Rows from block 10 of the encoder, named by matrix and row number. Rows with one number belong to one neuron. Each number is 500 + 50 x the weight over its row's rms, rounded and kept within 0 to 999. All counts start at 0. Numbers have three digits each. After the name is the row's rms in percent of the matrix's.
# gate: MLP gate (encoder.blocks.10.mlp.gate.weight, 416x160), inputs 0-159
# fc1: MLP up (encoder.blocks.10.mlp.fc1.weight, 416x160), inputs 0-159
# fc2: MLP down (encoder.blocks.10.mlp.fc2.weight, 160x416, transposed), outputs 0-159
gate.378 096:519489430554530448556525516475491570530517447493543469498453499450478553593527464558517532420553403533566470609440535458488423515481383540587512492453472440564499446430604469516515469467537607488475605559563464573433407546612511621491437504414559492517504514512479547520450457536527467473509493511483524500548469445483517575472539534560528522440449498463420462494438446479455527620469533479496576448475506489454610560559516471438551480563539446504477428580435566479514524471478478
gate.379 100:428547482494512557551556526413545527474443420493518432442496549501484553529602461539474484512452490516442524441608522537437425476525526505500500442539446526591508532525624562544490464503526519407533570522492524482440499621490556554505493503506525445406447550461525551430427479535475546484465490469504436557507459459451490474579453555538535417485494619467456540553494409585504488589488558454429473472468513515559409424455475522440476448484550403463538575465489569498541452466397605
gate.380 095:510445613505442448471557496538419511506493502398559424552540566507424570439434468486609474569504436597480516401517518474552494436409407554497516516560446498401517431469524494439500507626580508491471498516537530523502469570449482487517503535499545563480502392469523503487528434540438606495523467483513470409543605539546412545457466535528533527498475436526499540441496470481461505575475496561518517448516471571545451479587471516438546603479465572485520476571501522595526480527402531
gate.381 095:459576573456548525510509457516409504484555437444539459564456443546536465476532558533467433547592519456401441432565578420499521555585479443550486555536501525556444525538444555435537440455371461491524534589505506523535511452572444583448487545492482546537459560432536495470396433517454419488495502466524535561423489578423426475416554479457592448449528473506563466538557436518442551493540485471472583520490516525555505481567512535443509512591430427529435542569527536438561515512528487
gate.382 103:497482436536533616485507523540489480448482479478484476475550439435459447489567542498511533448423538492535493577518552494482559539462521546486523539552577480452482582499597451494532625565455466510403573503510442565453558532548487489524471547522535520433504541445531569568559451529430529405519433470517488509481541599400517566407406427515429451446560575463569542409512497480498498580496378580454561524521467469490524484519430501511535466564519586529484512582452485494522430614526569
gate.383 100:486591480525512471499401476540481580516561476455419474477516479445628446443483554584478510525539538559538462456552422576524521561422478578554461514560481514509460466494522540513591495483541504513450493461491470493421516531443473362485566519477520531535527565491507574573452587495458466555557472400543564413624510438474513453510506405515403576501461506518535517521450541521599476503485416457434477503451512520424511541454388530445491502450593541391470486455521544488468479554521440
fc1.378 094:474510553535475548430427439585438510516454525525520522456552422503453584445472448500506518402478497613462548420575543582430477460480523538592454492461459528536508550551505524493504443480510401555430489466520595539491525493567518544572455520520619509443556421451462531464444527456513464582512448475567558460490487474419510593557457499492496528467499428508457545538408532585480457476586471454409407410483470480544559569525484564502527528593479472410511479507588515519569540459526426
fc1.379 106:501511479502500466446472590494545463457539456496448538471490582510487448511408581452538561447507594489443556480477521474489509464487517511555458523575488552413567370577459527415555487431471447471499542471548515473513585483534449516438530533481541584520538483386449395531534510457511534424469505502602494457582583571538432533516422550463456447481536562406525460532431543440440518527420529453450403529504473418526461455498491502417499555447523523505529365520470507462432557537564572
fc1.380 093:549514550551405571454467457621533556490493495476427511480464544461569585516554539468455500543440612549524491516487480613506592500487488460500467559517532396464558500617532513444505550449486565544465504532571452396425557506428465553469444456488466426535505556499540549500468544478455400453517431438441433457431448528571511521451428453544518413557577440466485463567478572496485474526412578550495500469527544463522384466550476543490583540462568491427476503470486433475487500507471535
fc1.381 095:550466473481535514433563515473509489529414537497479515474516498554517509558530495484511454505556489524595453545449611452473468471439423406465544495405476558481541550563493489546531583371440472515503544441591575518607560488459542530495528452544517411462560432501600456412500547436520564486499559416525422473588600495542519539571493498462458509565453492464498549424462497565495453507395463533485556442401462496577563497472493573444494448517504525439454541421478555405482459553535479
fc1.382 099:577451532584479534516512459459390454515519454561436523510475515591486453434533516494574402454516427530563446559589444453495514487508449522507460471580444534532468550440471525590558544558493478484555549490493472520401515451479460522512542592528441463468499406521509623453523390414485431503559419474447514432493437559480496575507494468517439475405578542551512549550598505498547537486481473511510523456492527526530408548590496440499538477423546508522510590496557488477506392516390551
fc1.383 097:540461550527599464466494457441623478478479575557466450507442471511465504461568454504508539529571520594430487465477498463489409524520525402563433488519501553494466538496503442451508437535426552436480504412427515536477542455525501562489491498536450544523524533352511547513584471461424495419493531490506479528496542428429447545549509558520491472550540463534541467538462520425558578482535531455396479464485502529506498445416405524557431590473579531479460487534434634604457449450608538
fc2.378 094:454461565378442545560567510471474572492495539585500530503499426472463549490567486533485442504422376535448398410463557466492504442577415525565473520521481448415492507525493524515463493515545580550539460554460518562427506437442549467571496480494563606422437572471560465429492434470450461519500435532477513514509492457492562644430472522464508574449516520559510469420564567485546491462512542537476501486438539505497459594540395523488542493553588461437455488530582523563509493548512420
fc2.379 094:572516490533532500527417499484478478546491545505519380425514440457490628597602499523498477526489575434528486531531466546463496530487459567511549542557537451577468493570470436559483506455512474462447487446528509516545606531467490528538503583511460498488491454546416438444538553521482515586562456507606443586506553483557472540497415625485567425573506489536432492540488537507488526440475585446531377566566500474499545458572505617491537535488614471503386509490456501499566525463562513
fc2.380 106:480432498456506478517578412502477543504520514547405493505508558537465437461436473472449511483488585469510452541498467444444596448401531489551536532491623466539447427613522466567488443551471488510432493520602490541531471473461516592475493494533472492469571566392491579485421543573550441439437651491444445403451436492508491539484573429504487462512526485539516506602507465499527516553519465458463512443566445462420484443533476441512549475459491423491482506445521514482406555611432556
fc2.381 103:485570500503442508430507465551557436509529559431414543405510485481489458547484420567531549534535517535460502509524461411498518593465527482493363573513396499521492496524469504477440524442572555506493432500471611516417549438546581485526565572559632577428497479504469512501472433535449462430544621441551549487468451459587499427506493558446545556522535531514489408460456481480468428475499565488475409435508551491497525409466495500473483479523500494533420571496500556556601426521562532
fc2.382 095:543451504511408459514476534498576587486411459562486523396465536501446516545542533452543489511459452579425518477531552526504441455505487476389494519492425458527588588505399473487533564492511500494415473577545403408508531592501453545451503505536526405456513466490501485460458627474495533520515355430474528522482444474541450552473477506405417368443522528499571537571531451484545561470495566512532550513497353531521441502549507549453460517517521494482547549511532501488532490451419547
fc2.383 103:486583602468536608528428524459516494549556444475579475499450371498520488577471546467478555536439445447479575481550556535503428550610424508470467375526440550531425523472405497457527484526470554472505449495453494455554544516478505473447559528519473524508549485505522481529548564525559450497503483568401498423547458498405510439424434470500476580417490556570466497344425481506541472475473473546444495423511515543511432451555508445499596534550461427481467414454467466497448549484531498